Rows from block 4 of the decoder of a small segmentation model, named by matrix and row number. Each number is 128 + 32 x the weight over its row's rms, rounded and kept within 0 to 255. All counts start at 0. After the name is the row's rms in percent of the matrix's.
Before each channel's rows are labels from the 100 images, of 14976, where the channel reaches its highest value: "strongest on" is what is common among them. Only what is clearly more common there than usual is listed. The data: scattered letters and digits in many colours. In brackets: how many of the 100, against the usual share in percent.
# conv: 3x3 conv (decoder.decb.1.0.conv.weight, 128x128x3x3, each kernel summed), inputs 0-127

strongest on: the character V (66 vs 9); largest: V (64 vs 2.5); count: one (57 vs 17.2); the character Y (33 vs 9.1)
conv.0 095 [142  99  90 138 111 163  93  73 107 133 129 135 151 134 146 118  49 107 124 118 109 115  50 145 145 152 128  79 136 141  93 142 105 128 151  65 114 159 134 176 165 100 122 184 102  97 164 103 135 122 114  68 157 127 161 100 164 214 114  61  90 113 111 122 118 124 121 151  99  98 188 107 136 126 140 123 130  59 132 118 109 154 137 102 142  64 160  99 125 100 126  81  94 131 203 122  28  83 163 136 127 156 141 105  93 120 156 155 145 101  99 125 116  88 140 118 187 108 105 103 158 153 130 149 200 136 151 133]

strongest on: the character V (77 vs 9); largest: V (73 vs 2.5); count: one (49 vs 17.2)
conv.109 108 [108 140 149 172  85 183 171  98  56 175 169 153 137 127 179 121 118 154 113 122 128 139 119  96 207  84  97 116 125 160 119 153 121 163 141 122 127 158 107 118  92 106 155 155 121 113 113  99 146 151 151 104 132  75 112 161 106 105 119 112 126 112 131 176 152 157 115 115 139 118 165 155 184 117  99 117  69  90 160 142  95 139 137  94  56  56 156 147 172  99 158 137 111 171  75 110 153  85 136 109 121 125 155 158 156 160 172 134 158 187 131 112  63 119 159  85 171 146 106  60 137  74  88  78  81  97 159 159]

strongest on: the character M (97 vs 9.4); largest: M (81 vs 3)
conv.70 099 [ 80 187 132 120  79 112 100 191 142 102 139 159 127 109 135 118 111 169 122 185 135  69 135 122  73  60 118 116 188 109 158 128 158 125 156 108 125  79 114 113 115 121 148 133 204 113 124 176 166 141 178 151  90 112 196 130 124 118 179 138 104 154 181 110  95 149 163 162 127 127 137 154 107 124 145  98  21  87  60 122 149 130 134 128 148 153 138 121 114 137 175 185 128 134 140 151  90 122 136 124 175 111 153 136 119  81  96 145  75 113 108 106 161  75 154 103 154 181 111 163 105 132 125 191 158 155  99 144]

strongest on: the character G (82 vs 9.8); largest: G (81 vs 3); count: one (52 vs 17.2)
conv.75 099 [101 160 121 180  87 175 133 109 140 158 187 144 144 177 111  73 109 160 179 131 118 152 179 117 215 140  93 149 113 157 159 109 134 151  97 183 143 142 103 123  91 123 148  82 133 129 119 127 125 120 153 172 119 155 108 103 169  67 135 137 110 168 148 156 124 133 153 170 107 120 154 162 173 114  47 104 144 160 112 115 138 129 139 129 204 155 122 169 133 111 133 190  88 127  87 144 148 144 152 128 131  43 174 118  64 134 120 149 122 154 112  92 154 132 186 154  87 163  87 179 147 122  87 115 187 162 154 149]

strongest on: the character G (63 vs 9.8); largest: G (58 vs 3); count: one (55 vs 17.2)
conv.53 102 [115 133 114 111 134 136 160 134 125  91 128 152 161 155 142 145 180 101 114  94 157  75 116 105 146 109 118  93 118 187 109 135  95 108  88 127 114  92 121  64  65 108 127  84 159 178 111 163 123 132 164 161  90 136  95 128 104  92 159 202 124 107 116 137 114 108 155 170 176 144 161 114 151 140 138  82 154  60  97 126 116 213 119 146 141 165 127 163 175 157 200 117 164 186 174 151 131 176 126 188 141 103 131 108 143 109 151  63  97 157 123  94 128 112 151 141  93  53 121 192  96  88 139 144 148  98  90 109]

strongest on: the character T (59 vs 9.4); largest: T (59 vs 2.8); count: one (59 vs 17.2)
conv.4 100 [114 122 113 137 184 120 155 100  88 119  99 136 165 142 169 174 165 111 152 139  68 151 143 112 140 108 121 147 134 136 127 136 112  56 134 150 191 119 106 142 161 172 145 114 109 135 145 116 115 154 138 216 165 117 168 178 128 153 123 169 171 136 202 116 123 106 117  98 105 196 177 121 158 121 136 174 168 127 150 107  80  89 138 158 139 125  87  50 171 107  85 130 163 131  70 112 103  60 161 100 132 120 145 144 163 157 189 114 138 145 122 123 139  81 137 103 165 116  97 110 196 135  91  80 157 142  71 164]

strongest on: the character G (80 vs 9.8); largest: G (72 vs 3)
conv.74 100 [164 160 112 181 106 183 137 125 117  98 175 135  99 166 131  93 117 110 184 148 171 142 156 121 113  81 102 109 104 156 103 122 141 103 130 220 136 165 124 123  92  96 138 119 145 186 101 155 149 177  90 176  75 185 113  66 128 139  91 159 155 124 173 134 129 142 166 179 143 114 107 116 138 107 107 100 111 151 123  89 144 138 141  82  72 150 147 164 110  94 100 194 174 136  88 163 150 141 117 104 173  93 177 118 158 134 143 113 128  68 159 128 209 133 179 130  52 159 110 129  96 104 110 124  80 142 141 137]

strongest on: the character T (100 vs 9.4); largest: T (97 vs 2.8); count: one (45 vs 17.2)
conv.55 092 [168 112  77 103 133  91 135 128  77 146 170 113  86 183 128 144 106 104 138 168 136  77  56 123 171 134 138 133  82 167 105  96 109 168 118 163 163 148  94 146 152 134 168 150 119 131 152  81 130 175 119 170 122 207 176 115  92 131 135 142  96  71 157 120 148 104 112 141 132  88 156 103 123 143 106 173 144 154 181 124 139 103 164 147  82 102 151  90 172 120 161 161 176 166 146 109 134 143 145 196 146  92 154 128 138  78 151 118 122 181 142 133 131  98 133 186 109 130 111 124 147 121  89 105 225 183 103 194]

strongest on: the character V (68 vs 9); largest: V (47 vs 2.5); count: one (40 vs 17.2)
conv.71 102 [185 126 133  96  57 121 126 151  77  99 151 184  85 117 131 101 115 160 187 163 129 139 111 146  87 135 105 118 117 128 105 155 150 155 137 129 141  90 126 159 161 116 136 129 169 132 108 120 180 118 112 138  95  59 191  64 144 165 138 109  71 147 197 131 102 147 192 151 115 128 109 123 168 100 162  85  64 157 128 124 106 135 138 178 104 114 117 143 139  93 134 170 108 181 143 181  90 150 131 158  78 120 163  41 158 124 147 111 160 125  74 138 138  90 169 125 204 131 104  99 173  97 107 102 121 133  96 147]

strongest on: the character W (98 vs 9.5); largest: W (85 vs 2.8)
conv.110 087 [154 139 167 153  99 112 181 120 122  99 152 114  79 169 134  73 146 165 193 122  82  55 179 159 183 120  96 194 154  98  81 157 150 132 167 119 127 105  49  97 109 138 191 132 159 134 110 131 153 132 109 114  77 192 152 123 133 132 131  91 134 155 124 136 116 150 194 123 103 167 115 113 113 120 159 109 199 147 183 129 145 128 151 154 179 158  90 132 158 131 113 105 128 155 123 141  52 100 144 144 118  60 134 181 133 120 113 131 129 151 142 118  93 129 132 153  89  41 146 138 117 158 112 151 103  94  87 139]

strongest on: the character G (60 vs 9.8); largest: G (54 vs 3); count: one (44 vs 17.2)
conv.2 107 [147 152 113 131 128 105 128 122 137 108 118 168 143 141 145  94  99 165 128 135 165 111 141 106 105  93 121 192  50 186  75 129 168 129 148 132 149 109 120 107 112 128 129 169 154  92 128 140 120 185 105 152 108 153  99 133  81 152 152 140  66  84 154 154  76  97 159 183 122 101 168 144 141 123 156 114  80 116  87 109 141 162 152 141 105  83 105 206 141 151 135 220 160 198 181 179 117 100  98 139 172 133 152  97 201 141  88 110 153 165 139 116 135 163 158 134 175 109 168 168 112 144 105  91 119  71  91 148]

strongest on: the character T (56 vs 9.4); largest: T (56 vs 2.8); count: one (51 vs 17.2)
conv.30 089 [101 119  72 159 168 157 116 138 125 140 161 131 179 142  89 175  90 144 176 113 101 107 145 108 152 167 111  49 172 224 113 133  98  94 119 126 140 149 121 106 145 113 121  80  96 128 151 150 107  93  59  98 163 154  92  81 100 147 138 134  77 160 153 145 156 107  94  97  85 140 172 124 106 148 116 153 152  67  94 156 150 114 115 144 175 132 138 164 192  52 136  68 100 105  74 136 144  68 169  91  90 125 143 181  79 177 128 172 126 120 138 115  99 151 127 126 149 132 143 148  99 125 103 108 162 146 107 145]

strongest on: the character M (91 vs 9.4); largest: M (76 vs 3); count: one (46 vs 17.2)
conv.127 118 [106 169 152 122 152  89 109 149 126 109 109 128 126 132 156 109 162 137 116 139  46 108 163 136 154 109  78 212  94 117 115 134 133  62 147 189 144 114 111  98 130 159 157  54 113 162 102 113 184 165 144 147 163  46 153 159 164 130 135  95 174 165 199 171 131 205 154  72  81 148  75 113  75 122 137 128 165  77 109 121 123 108 104 118 122 132  90 106 145  94 155 153  96 105  97 135  77 115 126  57 115 126 161 128 151 180 145 126 131 133 113 148 145 109 158  97 155 178  88 111 142 121 100 148 117 127 146 157]

strongest on: the character G (67 vs 9.8); largest: G (66 vs 3); count: one (52 vs 17.2); the character S (27 vs 9.3)
conv.76 110 [ 94 114 119 135 111 116 103  91 109 157 143 150 118 153 112 129 147 174 152 151 130 182 159  85 156 154  65 124 171 145 170 144 144 122 114 158 164 152 141  83 111 101 142 132 146 123 108 106 151 142 185 191 137 113 127 133 101  75 124 152 156 137 171 116 116 148 120 113 130 162 156 164  93 142 112  84  99 104 122 112 151 108 118 137 180  98 175 145 128 139 112 144 107  88  67 132 180 182 126 169 175 150 162 127  97 145  97 216  79 165 163  56 128 141 162  76  40 165  92 102 132 138 105 135 160 209 195 140]

strongest on: count: one (64 vs 17.2); the character 6 (38 vs 9.4); largest: 6 (37 vs 2.8); the character 0 (32 vs 9.4)
conv.60 077 [107 137  83 146 154 129 100  80 168 148  94 165 143 131  78 136  83 230 119 212 156 137  84 142  97 132 123 134 152  80 125  90 197 150 111 119 108 139 132 135 158 103 120 104 154 143 139 135 116 146  98 115 153 124 169 144 130 139 127 112  74 139 110 149 121 103 143  98 147  90 112  85 114 127 107  86 136  84  97 125 121 132 157 142 136 185 162 149  80 146 158 118 152  83 103 212 112 119 139 118 171 120 113 148 123 102   0 116 105 147 142 147 129 141 111 168  84 179 156 174 135 108 147  60 168 161 117 115]

strongest on: the character 4 (70 vs 9.3); largest: 4 (55 vs 3); count: one (42 vs 17.2)
conv.7 091 [ 74 111 156 160 126 205 156  97 166 163 160 121 126 194 140 177  80 185 133 158 149 192 147 140 184 160 127 123 133 113 137 106 158 138 148 117 132 139  99  95  66 161 123  84 137  51 124 123 109  76 118  70 127 124 115 100 111 109 133 130 125 171 166 142 173 158 139 184 156 152 174 100 115 105 103 125  86 155 138 164 171 111 135 169 129 142 128 194 116 144 121 105  73 131 123 109 175 208 124 122 129  82 159 135  64 136  96 136 128 133  94 108  90 136 135 140 166 162 142 146  58  99  96 110 163 161 105 159]

strongest on: the character V (65 vs 9); largest: V (54 vs 2.5); count: one (40 vs 17.2); the character U (30 vs 8.7)
conv.101 110 [167 156 121  73 112  75  76 141  87  98 158 157  99  70 119 105 132 128 180 100 127 153 160 163  73 138 108 144 143 169 159 184 133  83 164  68 133 115 128 127 129  95 155 161 136 130 106 120 167 118 194 104 116  99 150 104 192 132 146 124 129 167 176 114  92 131 171  77  68 146  62 190 112 119 133 117  78  90 114 117 140 149  86 117 122  67 162 140  97 120  88 109 136 123 118 143  33  89 131 132 169 167 158 118 111 152 114 178 163 116 168 117 114 108 161 147 154 158 143  97 164 151 119 121 103 167 181 139]

strongest on: the character M (52 vs 9.4); largest: M (52 vs 3); count: one (52 vs 17.2); the character U (25 vs 8.7)
conv.67 093 [ 87 174 160 134 120 164 157 136  98 130 153 140 127 120 157 135 130 138 178 122 134  95 110 144 146  99  91 123  71 102 126 143 176 125 112 135 113 213 125 136  87 122 152  62 155 167  83 121 122 108  90 193 146 122  62 134 130 171 143 123 214 180  39 129 129 131 156 176 143 125 118 152 147 113 139 112  91 153 153  86 166 143 163 101 108 174  95 189 137 113 169 190 162 155  59 147 134 125 124 158 134 107 142 146 119 178 149 111 108 148 126 112 176 176 145  88  66 155 126  83 178  89 113 134  98 111 118 137]

strongest on: count: one (53 vs 17.2); the character 7 (43 vs 9.1); largest: 7 (43 vs 2.8)
conv.119 130 [144 169 124 128 161  55 101 169  75 107 160 131 196 143 159 140 116  82 109 127 189 149 161 142 177 119 151 155 156 137 136 117 112  97 119 101 151 150  94  77 105 127 106 170 125  69 150 139 117 155 149 139  74 130  96  67  73  91 158 181 160 115 157 123 144 120  99 130 132 132 139 184 155 107 177 177 114 170 121 108 144 137 185 141 167 111 194  99 146 173 165 121 161 138 133  93 156 109 143 167 189 122 141 120 139 117 160 127 193 121 179  93 158 162 131 167 166  92 142 150 139 157  88  82  76 127 180 160]

strongest on: the character W (97 vs 9.5); largest: W (84 vs 2.8)
conv.72 101 [189  96 161 108 118 134 131 146  56 135 133 141 149  95 169 118 157 127 149 147 175 100  35 111 102 119 113 185 167 115 126  89 149  88  94 164 115 133 120  71 131 123 136 104 108 209 115 123 127 173 195 201  71 118 115  87 194 138 138 113  82 127  55 131 136 162 142 119 139 151 148 159 112 138 139 139 137 158 133 148 160 106 131 135 151  84 112 161 130 136 133 107 144 148 130 111  68 132 103 170  97 136 141  90 108 107 141 133 151 126 194 126 165 137 143 125  26 107  84 166 168 133 117 135  84 155 176 140]

strongest on: count: one (77 vs 17.2)
conv.86 083 [173 191  57  96 146 132  92 135 149 158  63 148 154 139 103 154 105 138  96 170 155 165 108  62 111 114 123 161 159 178 145 142 167  97 161 141 108 184 135  99  98 143 145 145 156 150 112 172 130 132 133 120 155 131  92 157 159 116 125  97 123 121 159 143 134 145 147  77 151 150 110 151  61 108 134 135 112 104  73 142 161 152 200 116 141 184 132 140 109 117 106 100 171  89 186 163 139 113 112  88 183 149 186 164 106 153  73 168 139 161 127  61 138 173 165 115  59 146 133 110 102 143 111 132 106 186 161 178]

strongest on: count: one (60 vs 17.2); the character 2 (40 vs 9.1); largest: 2 (40 vs 3)
conv.20 099 [ 68 117  75 136 173 145 107 106 106 129  54 150 133 139 123 142 165 100 137 119 149 104 113 146  81 109 121 155  34 160 167 154 135 130 167 155 133 137 145 127 165 120 149  72 128 135 125 100 125 181 125 109 145 108  75 121  94 153 123 146 126 149 178 116 101 144 169  85 144  91 124 120  88  90  99 127 153 162 164 108 107 174 141 124 142 201 157 153 124 113 124 233  98 168 147 201 163 118 134 124  56 120 137  76 150  82 109  65  90 114 106 125  94 176 132 122  95 137 160 101 133 122 135 147 112 206 132 118]

strongest on: count: one (68 vs 17.2); the character X (37 vs 9.4); largest: X (37 vs 2.9)
conv.26 104 [191 191 127 160 127 194 144 141  96 133 114 141 180  78 156 140  89 106  99 144 115 128  96 160 151 190 129 129 100 118 128 125 147 158 138  91 184 117 110  78  99 116 152 111 129 170  95 109 146  95 156 131  95 126 100 109  81 148 154 129 112 154 183 136 125 167 134 163  62 127 128 140  92 113 130 156 140 171  96  81 132 150 151 133 113 155 133 144 102 166 167 126 117 192 221 114  95  94 108 117 159  98 142  76  77  65 188  71 136  80  65 100 163 165 143 159 144 119 136 125 166 116 107  79 108 140 164 165]